A small audio embedding model, trained from scratch: 14400 steps.
Rows from block 2 of a small audio embedding model, named by matrix and row number. Rows with one number belong to one neuron. Each number is 128 + 32 x the weight over its row's rms, rounded and kept within 0 to 255. All counts start at 0. Numbers have three digits each.
Before each neuron's rows are labels from the 100 clips, of 14976, where the neuron reaches its highest value: "lies over" is the class under the peak; "responds to" is what is common among them. Only what is clearly more common there than usual is listed. The data: synthesised sound scenes: up to three everyday sounds over a background.
# fc1: MLP up (model.blocks.2.mlp.fc1.weight, 1152x192), inputs 0-95
# fc2: MLP down (model.blocks.2.mlp.fc2.weight, 192x1152, transposed), outputs 0-95

lies over: creak
responds to: creak; first sound: creak
fc1.243:132149166134145056107118180178122142131089142113125093171125126169130095110159185161110122127114174114142158167157117122111145160133136039198149046095153154129165151212181120099094184114132147134138135122131130151109181182151140125126147089131121183105119130142144186152166095179108186139
fc2.243:108132082109147124129112178169094114117124126135123119100101096093148123130203129136134101115070115134151155121141110149113155139134115097124119070124172075093162164115131142118071149134155093077081200193124139137116224169153141146101106139057109144143065073157154158205183069074095061160

lies over: barking
responds to: barking; first sound: barking; background: none
fc1.246:107123091155139151136104147166159087149176102100136135115143244057103114095147176055094129115130164178159122175134135144117083117146185158160116133140132100138138126164173160176107126099088136141121154122125129080147151083132110180108091162099119148099095125172123132129106101127066156127
fc2.246:156106178121170162089144190141082071130164097091163189141168137073111111122126162113124137154162145164111141142095049125090163153146171118156139137098135091190128120135140104117044140139138152141161109113152076164132166071120128184156181133139104144096103164130135061170137084098133125095

lies over: footsteps
responds to: footsteps; first sound: footsteps
fc1.602:142160064071145127204140091104084157183125101129045087088185120104124168158134094134127163183133129152172097116088114128095118173166079133135178092153177131143152062148117222140066101107160099117137175149158166115142056182094163097129104127154108174124164132072137103133098124144097157186
fc2.602:151108112099114203153084059150132102164187176079134111102090177089105105180204117142132109112068135126183105130096089136129165119129093194072176133142098129131129153169123159085118095075146086118147119153132159166122174123145158062138074130148157109099160139081089145146088138155101166125

lies over: melody; church bell
responds to: melody; first sound: melody; church bell; first sound: church bell
fc1.393:154114136124157169112139131123185137127136135144152141135140128111144130142164154113152162139185055120095130150169127071163189115122140118190095140122155112124072163144193172173126171112096133130131138080147126104136147057123114075152124148137060168121102120162119111081109158171128190111
fc2.393:185100142108166147178192118128122112141128118105109197149151067155176148140149121117150120144113086126100148151140105119117190139143116078160140105176127150085103103193125128113133125157128102152168192094154155143159117113172096107125104166130115141126141142094112084164191114144110174120

lies over: laser zap
responds to: laser zap; first sound: laser zap
fc1.611:082111101155189145095150107120074101137155155113106090087201173100165114123130139151093154104173153126095103165140156130120145125149179143127112152108148094167147142194111122153097109146107179165153135107138108151131173138113122146170096135091091122075155134149174139177172147139165123177
fc2.611:107114084120102052124145149147092142176165094057132075137182176065078123137132145110111162142185145110125100117125069142117144129125123105145164154093121083210158122155149129168078158177199140119158128098165091099123127099075161173133131143152095162063130154107177090163129122104079171176

lies over: footsteps
responds to: footsteps; first sound: footsteps
fc1.127:114103103141147104167173109071109126145128106151084155093175048127104094063163126119099142214118164117176098165128115092106158175098092127100164109170136132118198117124115216128087091100101183130121147108124191142104041123148134095143148124186151193124143140094143133121108086147137148119
fc2.127:117157091132081093094142076171125171151159197117168076110067110109142071137172117129154103103083168120191103115130145136111117145142100106119155099154102162154133206181089173124140129147140111158094128077144172144139082121166164071094092130151146137090195146104122127075094114147111105108

lies over: barking
responds to: barking; first sound: barking
fc1.122:156179099170139179089164083183169100143182134149119156109131146093109141134156136095156149160132098121136114129135129096164108112140159087120119122105162109162147170148177120095138150103060123125137143164084140165107152099122134085172076105116116177094152179157147074089068142182099086115
fc2.122:143146115111082205158144108116156084153139156107141160146150135182162099174129171100144101160147134167179094111150140163102110116187146090108138147169128087108125142150102190139154104159160126178165162161080062156121097076215128143117106173100149133119133111093108135165150126139121109103

lies over: laser zap; explosion
responds to: laser zap; first sound: laser zap; explosion; first sound: explosion
fc1.421:162115067198104102059167153112092137139161080093169130140106114107127180118182115150158117114132175077084122137116074119163100128089075121181092108081137113144129104125150112139117146124110096137131105098138130110111075158138108072162167123114082096082121135140161128068115118109098112168
fc2.421:167127177151100129132111120140142083114164091122100107153072143172130136127171132105131134112167075113137094118138147177138099146132120113093132102112147139111129152165154137125195128089128105122137161105087129122134174127154142120109113167080085080165106056158206144153121047123105094106

lies over: creak
responds to: creak; first sound: creak
fc1.394:107132145173139045095177123134160168134184058082132104149090170059115159162172151161122140131170115111079120088114132158193136123115096126162079123079125132170183080160137100117139100116144135119191107122118132115144085144137136075127137118120085110107136118081129078135089152081117171158
fc2.394:103179167145112092184138073117131089129151071156057083122072164110134146153148073133134139135195097125122108117070114132151098141099119148086130147094145180117148133115121149118174052033132118106111168096125117088191134162066095112146154146130130115170126129170129074156128076112142124108

lies over: spray hiss
responds to: spray hiss; first sound: spray hiss
fc1.342:168166090114116155118148116137105150179113159154167105048155138111146175149103136181132121120145115101131154184074069144109128144180164138215106136174193164128101173096100125054096069156176073169175109097131111182157080153127158098135118218177132090099107124065096123157097118149142186107
fc2.342:121160166184156137102140114170143118150101093139198157099151141079173175082099140166116162123114123097122131170080071167106151191161158130138087108144169114098144119164159088110072087083121116113184132161108127179129168140125171174134118139103140142132094096055147168195071089123124140104

lies over: car passing
responds to: car passing; first sound: car passing; whoosh; first sound: whoosh
fc1.240:094157142142106065141107107092142155118110180168119123148177157138085138154076117132161162135181073172111063117155110085133159160099128111099154101155132116096111205113101133139162101147163131188088191141195135130198135119084116173114133174189137140148185112125151142136137173187105109060
fc2.240:122156169186076145137069140091145071121149150112127122140104163180101098118130195116100130079176155073204077136116131113126108124113103121084141130152108098095097196111097098110153123105144131155151084085118111103138174104160102145064185132088071104163079127156166137171185126134142120051

lies over: melody
responds to: explosion; melody; first sound: explosion; laser zap
fc1.254:180096097096111133069173149138151123127170110120148131127138120067121134128133165135204131124180099187110123138178100111132155093119137146196114114089122096125114160126148165120118160162127100093166171098112095167114081097116099090106155142109099156086123164142145165090086123137113150096
fc2.254:160119179135154155160143137104124075134149143084136138161162145174162116127114149093144118120164100108111099122164094123119151177171085089140112093125122100100118145166118139110148153112119069130194176114114103168117117143157114106126143151096086114121133117081174130162158130117121144085

lies over: car passing
responds to: car passing; first sound: car passing
fc1.307:106116180101150117114154157209122125145135132167115127113144122156123102091112168139106126100141121087122115064142130107131046150095148126119164148125114159140157126195163165186174112102185165146090102116101127098132165179156146166183116147216126131142141156156087090106170120154145123102
fc2.307:167107172083105101141136179176173122187131104132114132148113164148071092160156181147156077157134133138124114057162083145049112159124054087142148142089119109178220133158138134148138125117155134088122163180129088125089211168137125195104136103138093167094134104140130149153197095137082101108

lies over: car passing
responds to: car passing; first sound: car passing
fc1.181:109112143142136123133137189190185134067168097160137158109165100129108133088138157113069151165150145141082116159155105124079177159138164142101085137118148127181184164159104121110126141123087153085150192110125147145103069076120134118104128099089036095094127101153133074106092135127108139088
fc2.181:118146158159094080180133184175161155076110142108114159080133114146117122073169100087127113156124130143100179172094126140103167103133119088090095135139148168132192154136063121158123133135091159062060183110137123100138060063146086102061125100085125119185119105142126140118120098115075141140

lies over: laser zap
responds to: explosion; first sound: explosion; laser zap; first sound: laser zap
fc1.407:116128047161126168061131097069111104155174134096129063102139135061148186158166107124081161130140166166058104175147097131146126159094129150166125100135156191138172094120090168112076097114167120153151180128153126116103072147113131097169156193111114127022116163130162153119127124179115154113
fc2.407:124098103160097128098149140153101104128184069123140188108102096067159096043187112140078113096143204180079147128109129207123123103080195130155146168183149116120137092150132118144110140170158122186109138109089106054113147083165142160152116183134152146089077113133134089182151127109114127134

lies over: melody
responds to: melody; first sound: melody
fc1.257:103167126138133138119120081152113040106189168142116151103115107124141159139150112100133192063130094124157172107134153090113124085115170138098097093075120112156090166064121169104128086094094102103104121153091147132142126141141125084154063122120127126110155160164137136136122127148148116068
fc2.257:105172125198078153140151080175174108148204099151172090102102057161121169100175137140127142149141114086174154184144096107096160134126123128111098113162141117124176132125086142101083113122133166188117091063090182077155118076162087078120116139165102165134132120148108098171129124183092127099

lies over: church bell
responds to: church bell; first sound: church bell
fc1.538:081110120130114121115162157138141091093143156126121168071158122120182133120110125142115127138181088122077134201178098137137146103104106124156098104115146104123142124142086100147127093142148106090156132102101131092145132105114068129144181151126099140104112191119177155137134135142117186172
fc2.538:072081137140082145139115130144134131138131127098114116138097187132157124143116189133094090094143134193098115123167129187112128141143141122195143090146125138110138156133122090064131127155161071126173156098092099119117107126136122155085151191127126163088095107113150150211157137116083196133

lies over: snoring
responds to: snoring; first sound: snoring
fc1.391:076129127187138155112126130174130069122206135145136110074095150101201157147185076129097130085100122116106195147139137116123122111117135135082122129100176167169085153101106127087138062078089110106125100188132198112152132134158159068126106169152129157117141062178128147134076113074150085114
fc2.391:160128143176116139167156119149145084114165155117124153127102073140165147115139125120111103147128117127131209173076159112098150145098140135068065118106153191099124137141060106151082090112144166128081093099123113081149092117169119119108170132082147205200090142135097106116103084131153142135

lies over: frog croaking
responds to: frog croaking; first sound: frog croaking; creak; first sound: creak
fc1.386:118179116124092133119201107076117150116162129125111094157120091085118140131181133111126120159114133068081144147142109109112102138113092150125086082104106165161141044146111125208132157048124166176163134111124144114113132122100124091153144123138143129083110140130176096145153108144195205123
fc2.386:134161133132081180187117055102169168162165137173130089074086178101103089185128105126087122154112118182107100119122149180169087135123099165105159171128142120119141094114171146094140095102167105168099099070116160109155131111113177098165098131138177111112135066136118073175093142148087155117

lies over: spray hiss
responds to: spray hiss; first sound: spray hiss
fc1.321:110141084086151147150100072102105169176133152144133067122154083163169153119112120129094113139117079060135140182147057120116075121143123187125138087086117198117144139110109138091101114092100051144108174120146125091165118180107118088095088183134134075102134108088132149162095109169113205163
fc2.321:126196121133116134106090076163098164150149094086155075059116145108142114135169114153128150088142122113149128093102109197156159112140169167123180108132131132135159133156193155115141141089108102095153167153128143119141183116077097141088105103097098055112106096105142126159126057143075131142

lies over: howling
responds to: howling; first sound: howling
fc1.374:128165154080131143122133131131123119110124141128116179079163106147112147160121122085179142137140122134060115130109131143111091116141108108086115175166109076135135075125093151112051193111119178180150165072179150161137118101116114137202106102101137067139147122155166120016113122164134080156
fc2.374:159146127136134132173074146155178088129121157107116143165113179102116059101143200105161148127097082143132088154108092091090166165211083142095149171155105103116154131094141126143113157089119102160184163196107101171098121171167141105101091123128126075171100153128105105132196151163117122057

lies over: church bell
responds to: phone ringing; first sound: phone ringing; church bell
fc1.345:150153155085078127164172142123207139122162132145155161104106096104134138158116135114106132138149032118113132084139073129098144100144138118188112128137161136115133161119139166129128159114130097101155168102127104141149104069126124139082105149132076119109147146123130073078144084150118156151
fc2.345:116193096152121086158123097174147190154123117127224114142132145103147148128131163129125174131065038147111152139132121131090219169140125133146110119172112158102118155159161147080081116064160110164144143146138162190159116121168136150067106068117120081141124176100151133143150062150080121085

lies over: barking
responds to: barking; first sound: barking; footsteps
fc1.418:153129109103149127142178126111153092160140152165068094104137131156121107094189151092143140152149187126187069119079167085112138183124092129126186094151184094128184057143135187149087110155087126087162177097142171114137095100131128128130114165172138187105202113147107151079160125137130104121
fc2.418:157144126104048125101144095133183154175147172119167067164117166164102123171181141106192134136118118093191074109117098107134105100152111125126138125145137153149153180168125170171144104119156110154131164100100127162158089129182187086093157136156115121092186138101071144109079138169111158066

lies over: footsteps
responds to: footsteps; first sound: footsteps
fc1.242:121137119105104126170091134170120105123096100143104080148130138132141124067148192117127141165140147151197097163129152085022184170158085124092178112128190149154207079127137209187092094089086161122107128155119096111130103109115141118107166100192176144131099157145114120128144075143128190088
fc2.242:150175150121075089123133096210167100174125154190175118157097125105131035125163115161120104113058154141145100114126117143064122174119106140043131095132139191176154170162114132136151089128119109092079169135115098181103133117144177081071126079170174131127118144073103107124102117166120131119

lies over: explosion; whoosh
responds to: whoosh; explosion; first sound: whoosh; first sound: explosion
fc1.521:105163160200098113132165100175164145172142106117108109150103148119112168160152142130099081197173136102101091132091076131124114125010096118182114122085144121095139141164127139114178089107128118131093179118099149133188138111095085153106163169163134119125186144167146116129120075115094192100
fc2.521:134156146200103115131097123132183087143194131087101137115070198154146126106122142092116119124177101109147073141103082174144084153151139153104118121121100129134120142118178084101157166057122108161133115091033122152121158117116135128075179176095111120138128129176182114167085105101097137101

lies over: frog croaking
responds to: frog croaking; first sound: frog croaking
fc1.435:123155160183122093093129076146160072062153119127156133089086092174119130104167145078137130081162098115161147178100170054150126124125161089154057097107136165128133092134161097101136093137123139130178107107058169126160139150128123077112131159112107104133151141072109100161116118129181147101
fc2.435:148143118170112149142133080142138089103219155124114153074102112135151111151116099152061084145127173169186099172111092146128086140143109161124151116138144114156132072100098142069115055110108102142115111083078178128129157139111143076179109170159150146071150159150110081167045136160152170107

lies over: footsteps
responds to: footsteps; first sound: footsteps
fc1.81:156154107133152077155173124150114112137136151124074164062167044132140099126198092123115111141101207131175141132118157084093123181149119121131133048139178155120179140168072148118086074116100125117147110134164158140135105146160159101115126120168122189115135154101144130143120064153151135115
fc2.81:136101088118062100091183098186139166168110160118191075112143150099112104080178138137101113148082194134177116134118128189096145167166088140136152139156136129112176162181083133107084075172162104128129140063146122150146103112183184076086152136179169099069142158080123137157146123152114155129

lies over: footsteps; explosion
responds to: footsteps; first sound: footsteps; explosion; first sound: explosion
fc1.327:129146104165130090136163126102109106158139125150081159122108100123094122138165111124115158186123188121152064079117127111125141149088158175143175102133174150118189123122102221091151097135081150087133154124127191109107105113116152062130148159152106157055122145108110122129091054173129153147
fc2.327:100174096103089102145123028140129171130148098143112093152138131160131095098178132102180103100105100131130102113114152135134146094106164105090187142170134154173100160117089137128158072102143151168106137066142127135138098094156148123088151084164155144095177175142117069107114121198139102087

lies over: spray hiss
responds to: spray hiss; first sound: spray hiss
fc1.575:140166099127152111178094091130089118139128123177090108061149121107157148111107131133130165136125108105132117133099132129157122193165115159094165142124109088152113129087109183112095120115216065145163156173108161109132091166122202063142105126128133107126144146093170118131093107164117133172
fc2.575:095148090092141093108167101149146185159104101093116144086141122126134156174132113157109114090130078123101136096071081206151132104166155153148129100107112178163194086110163123137129136101127097067130193176113131149112152120052119146083146134143117117094158122111096123154068071152108190175

lies over: explosion
responds to: explosion; first sound: explosion
fc1.586:150131123150123054128174095143130125212099130155120141147072094177155172134145111122155146055145087102095113127171067076067114125105060080153131047056118207142154121134126133098188123121103127092114190148097135126124149152147150167125183134167109164131170131172182136126146037155127147121
fc2.586:147150188164135131138090118161142077134206114119135117143112123101144141099146129136112164093171098129143148114131128147113151151082161108154140096100124135140111134136172127112132110078145133166138101083111140122136201105175113151104095107103070157123102122149223111201140080109041127108

lies over: barking
responds to: barking; first sound: barking
fc1.501:169089104118080112116100094144146126120129118120071083091090193046089090107165128130102111094132085190128071085157084144150114092106103153163129116099136101075125159155139110128133131120088107095123152106121151160111099111105170129117114109119090111105149134124162144086146077172138133123
fc2.501:176126143109089140161091143102143132152150129134120113150118188086093076145129148098120142118193117163106067086147045190137106125138052128119142123125127082140138167146172179117139143101127104131144140125099116184167161076121143116080129154095093115150116086092218100198161071100130145174

lies over: speech
responds to: laughter; first sound: laughter; speech; first sound: speech
fc1.206:096084117131123108138140174140078066143135093083105173093140189098095114107144180111077146157162183166123102099155155118075138138111175153133182140080101091184152127151170140174113147175118160161113108107148115133117165078114124221093138128204083136071116131119157136150147111095082167114
fc2.206:179141143089100128122099136152117145150162091123146090113108159092084109131185153098117191123155135172112118113131093165123187161111085111101202142128123087165133118174137169121073162110173131154184134082151114119153159091146159147079111134125072140138124134116166140186148075103048128117

lies over: snoring
responds to: snoring; first sound: snoring
fc1.443:138071142163122129114131137132106104095131230091100110123104125078158091118180149165107123108153148135080124149050069106110155110099160165141155142103156163118139167127085089128158099150116116135134101156095138140153103164172101120113118151162160104140082162130103157063123154116221149127
fc2.443:139103138150087191094143154179097124090118162144166071107098161102135139145154125160133091152119113178103185155099070110117121126113098190144095110137143173055172208127096134116120116110107150109092108112109115151210135133202149162112206083145130143165084153118110173099071088167191137096

lies over: car passing
responds to: speech; first sound: speech; car passing; first sound: car passing
fc1.245:146135120143121097104071093166127089135102164113055196185112135082098048111079146110114130125180133140107063093148123121108137108107188106122121098119146117114148120115106181116171145111105163139111170131140130143088158156101162162145123077124115154099148116097116191114165090152139118099
fc2.245:176104124102120091123084087172116102139122119114029122149114149104109096157134177087123149123189157113126114097165092194122090092119096081077187116073113069153141145131131152113170156082125136096126129113100081164122179162119157127144124082096053182113152097052180190173157070148115117118

lies over: howling
responds to: howling; first sound: howling; meowing; first sound: meowing
fc1.359:144121166173142127109123183143177192149146133124108164168132154186092134128111140131119141140121133099100143045131129151118109147176162120110131162115148069178164119169124154102170108063111110094121113110130156191106157158125073182128133035096104058167139085159095143135097173130100133120
fc2.359:141092185155131071150173159134133132180151160075113138142147144121076104119164158122175114176112113133156156114160107140093131096142182062155091154100147091130191136152099070121120113111180112084138155116118126124102121199147156215123129102094091135115146054128138192184098129168086125119

lies over: footsteps
responds to: footsteps; first sound: footsteps
fc1.601:080140067139129044153225100126172189107085101138113146143163137135158146129166185136125124168154166122147094177117135097062172172120098091102119076124141103138189079122154111143092119148084144120116161102161183137130119102145144104046168117113121160107138127110127126150107107179094210189
fc2.601:114139115131058074148148143161184136132113173134178074125072122162141095135172102112140095137090150131184098169160112131080162182078094116089128057122118181131141166207122093133148113125136154071065150133110127134163111093176142141042126103101162161155192140157120127113089072142113096104

lies over: explosion; whoosh
responds to: explosion; first sound: explosion; whoosh; first sound: whoosh
fc1.121:173141093128115056129183145151146116150159096093147117167152098113104162145142148076155113191152105119115114128128103083118134133100077140113104087075148114117105142132081157125094153139169120196143155141100138122093063199136110095118157128089163147142146148140190123065162148127170126184
fc2.121:141104168149131087114118155160147085120163149064133091175095146145119137159124112118144158150157120169163143113126107182160132128115119177111110107089150114151150117172181107163157157124068108123095120095063111155040109170125079148142221135132112091169139125170180152138095099115098125182

lies over: snoring
responds to: snoring; first sound: snoring
fc1.755:143172148131133192066130147181136151184163176118157131108121085112160158138182118132159077118139109121067156139129122153073083145142088126160058120149163191127120124101066138115130135109099086137159158097231135164145090115130141139113103181152157147124139128156118152088119143149128185103
fc2.755:145071137152152109124124163154148112129115134111087177135087178092146126103180188150134111096095067117091172115100106138118174109152153135154106128192121167060121156139148104148152155130125105116150136123102115127124145103191141195054120173135117134143063119130143123180155087071103161109

lies over: snoring
responds to: thin (high-pass); car passing; first sound: car passing; first sound: snoring
fc1.253:106165093125179127167097184139125063108178117110133119054145091067147092081085093115099189139160140150144130134142115102158099092103131152077103095102212154128137133117101110153123138129136129095143107137150199130149070153138148117096085122119103092100121115136122086127146169129139087154
fc2.253:141178149136131118127076144126141104123134163149099092050075168181113101129156150157117072111164159094172085150116131176150091094120114139101144094102141174090171184032084100101117150102154062134086159092179172084159127126102097130079133157176090138215143142160150141137102135160117146135

lies over: explosion
responds to: explosion; whoosh; first sound: whoosh; first sound: explosion
fc1.83:157129073120106047125145067116123124133159117094055098115159152132130137130140080104154099150090110066093084087090094112146103109069092136139148125115103159166102148107135139158156083112155102113122133109138106065122059190092106161183129131146119144129148187126076068102184141134130118111
fc2.83:147120178137084106206086102112148102111133116143096091174135150147102122107177125169170175095166111067162104159110116123140125112107147151086157118125141139106107152160108104178187083097139140085094124115098122055109222167079118149082124139118123164201114103147093112189191104141147090119

lies over: creak
responds to: creak; first sound: creak; bird chirping
fc1.355:094150168186184138188125182095175111064150160100145139182108086107116081144120185144162204114118108081150096122157127060133135098111168156164107108135113135127144191123143107085140137124185065158137102161091182134135099196184147149119110089115116124109124108156128154095099165150119178146
fc2.355:109146061163068131095096113109125132144157094112137154141084161157127123106194145122119137120141165179195110131109143128153143124128129117103167187187127006112114152129123131159130134141135166191124077133098165083102149077157098143172145166087195155109149140148089087149184166078129068130

lies over: howling
responds to: howling; first sound: howling
fc1.283:100104175111123132126111196163136184118126087159117150162129140131118163144113115117124108165118156127110107058134145149145102095134173103114139142108175154196176128224104153147136162154136158073111145151103150146121142095191177166136124049093103128078134080153144169126100156116137113130
fc2.283:139043170097116111144192142113119165085074129130085112125120171157099128130129144080151149181134101139112204089129123155140098071164084119103086143118147076109223181161121180183194135128121169066086153147102073107156146166162145157135139094064075123154121081164103161170138144146114122111

lies over: creak
responds to: creak; first sound: creak
fc1.584:124101139191132077131161153123139140067072081078130113172142156068148112141127116140123177159093146054097153063120180120137145142140141092152057094128125083151147153153178126163156112147143158064137104165103148098063212151157142156108149011114125126147088096116128140166108118119176119138
fc2.584:132093124130095104154150136124062177144082082086154070132143109140129161181122144149194187141083125101118165125139115191151146128159132126161156079139122115119150160157114152113153117167132140078140119160172121079112173144114149160144109133138096159128103107104161192171189082127119093132

lies over: footsteps
responds to: footsteps; first sound: footsteps
fc1.182:121139107150129125158217149079131116133145129115090134132188078090090110113186145136142144163114159102168108113112133085073112169112095134116144057147160128112167086154080170146107090157147166128113169116137211123153054096149145138147142139149136194086161162128139095127116069137156141105
fc2.182:120138101115074096137160101175153146124139163112146079119094148125111103121219159123178097114093137111189119144084067115102138162112112093117165104181134177114120173171107114126123068154171118130117119086159145106195103097181153113047122170155135140114189150123101122150105076161110134088

lies over: melody
responds to: melody; first sound: melody; doorbell; first sound: doorbell
fc1.654:110118123189193163105125158135193052083081151147157127094176184129169144099130114072123171100130142142165189186186172107107138112170123128094052120106146147168125109110107137175126178091146121163112097123133169145125151141096181076096139151105097169136137103144171129147128139166132113110
fc2.654:179125145153070132134156137144142112058135113106140139060139081130143140116101148104084126125131090155189115155060117117083157147156101162113106065143142098146156115101031119096112114174123162138142108114156128085127119077102079105106173131088085125115112174141136109162151058129172122094

lies over: snoring
responds to: snoring; first sound: snoring
fc1.156:165140180188151097130073140165149089131161131139153102086207081074157133097109142142125153121198137134104112146089124080105208130085105151119109147087134160187121106112091162135118121100077149113118123132134141060163100112092055108135142090098074146126087177165136053072135152111171083123
fc2.156:166120167152173119111115148135148081087126155166129135151128144168172155130128068155102112100147114103094128148132140100203077170095138117173042085134148177105122183165106132157183109100124154091062133245109097154160124127144138153144122112118093171122087167108074157079054130114179125109

lies over: church bell
responds to: church bell
fc1.255:169134141181156127077111189096145177114166186160106109154191095158129153110109175167145190171245103105135084163137109125112160155127110138109125144144128121156152091140138121160112170173125157185175138141149170104164100113088115099117147117119076143145135090126113142128189202130119144138
fc2.255:135186102154134092130144116085141130102129131151133111136106097084164145108166166147139145119182099130200072186105079078155135160110124081128113040129134134103127145146104062121121115099142092150169101126122190115169116146121098121086163177058083136138114167145117063197162142126136139122

lies over: explosion
responds to: explosion; first sound: explosion; thin (high-pass)
fc1.558:120144106183141142096131141099114139138167105147145112132126141062129166158171110162097114151136184067040163115152125107130118159092132144231101081092148122137144158106064167094115119145133081107135172113158123111172135123129130120188101085105083134060068102179173131094136122129106140105
fc2.558:111135122151110147122083163128118127137161061125119164129082135147160146073190135116097111075140134123098132157154165173127156125127184115122150130146107145110088163142110102088156186120171111174150155101107128125117156112154141137137082176074092109161109069161193122165136093091078095153

lies over: frog croaking
responds to: frog croaking; water drop; first sound: water drop; first sound: frog croaking
fc1.465:144105104125184159127156074169124052116113103104096148161100108115121134107137078117115179103084091137113176132200088100105111133114197109158106108158168208108102108128146118105145111125138134113117109167072181138095172153091133174133118164172092194089130103148180128161127066104123113110
fc2.465:157115147152126194106122107102186114162148133156078144177123144134162153106104130087111135133161087143137100166182099157128058109104153108194128203151158162098095095093163105100125125142177089169148093065076142157186160160131167151131145170170119186156127111150103133217163135143114118110

lies over: speech
responds to: speech; first sound: speech; thin (high-pass); car passing
fc1.564:145058181142130086161135139104067117128146174108079116096154126062125105101197152142107185166151151076164114103142157045067122116073160154112137155129179129133180146117122176179115127155135128104114156132155146080103116123138126157140099102174124152126133107146091112123170157170136145138
fc2.564:088099102069116117143134123111104072131097141097144099080147200101073118078234107182143201111123155159154134157136083078130161138091122177086147154129175088120184178158107126165096118117143112075123149158183111089108121149139148166109080121133102141151141128167085165119142179147068120108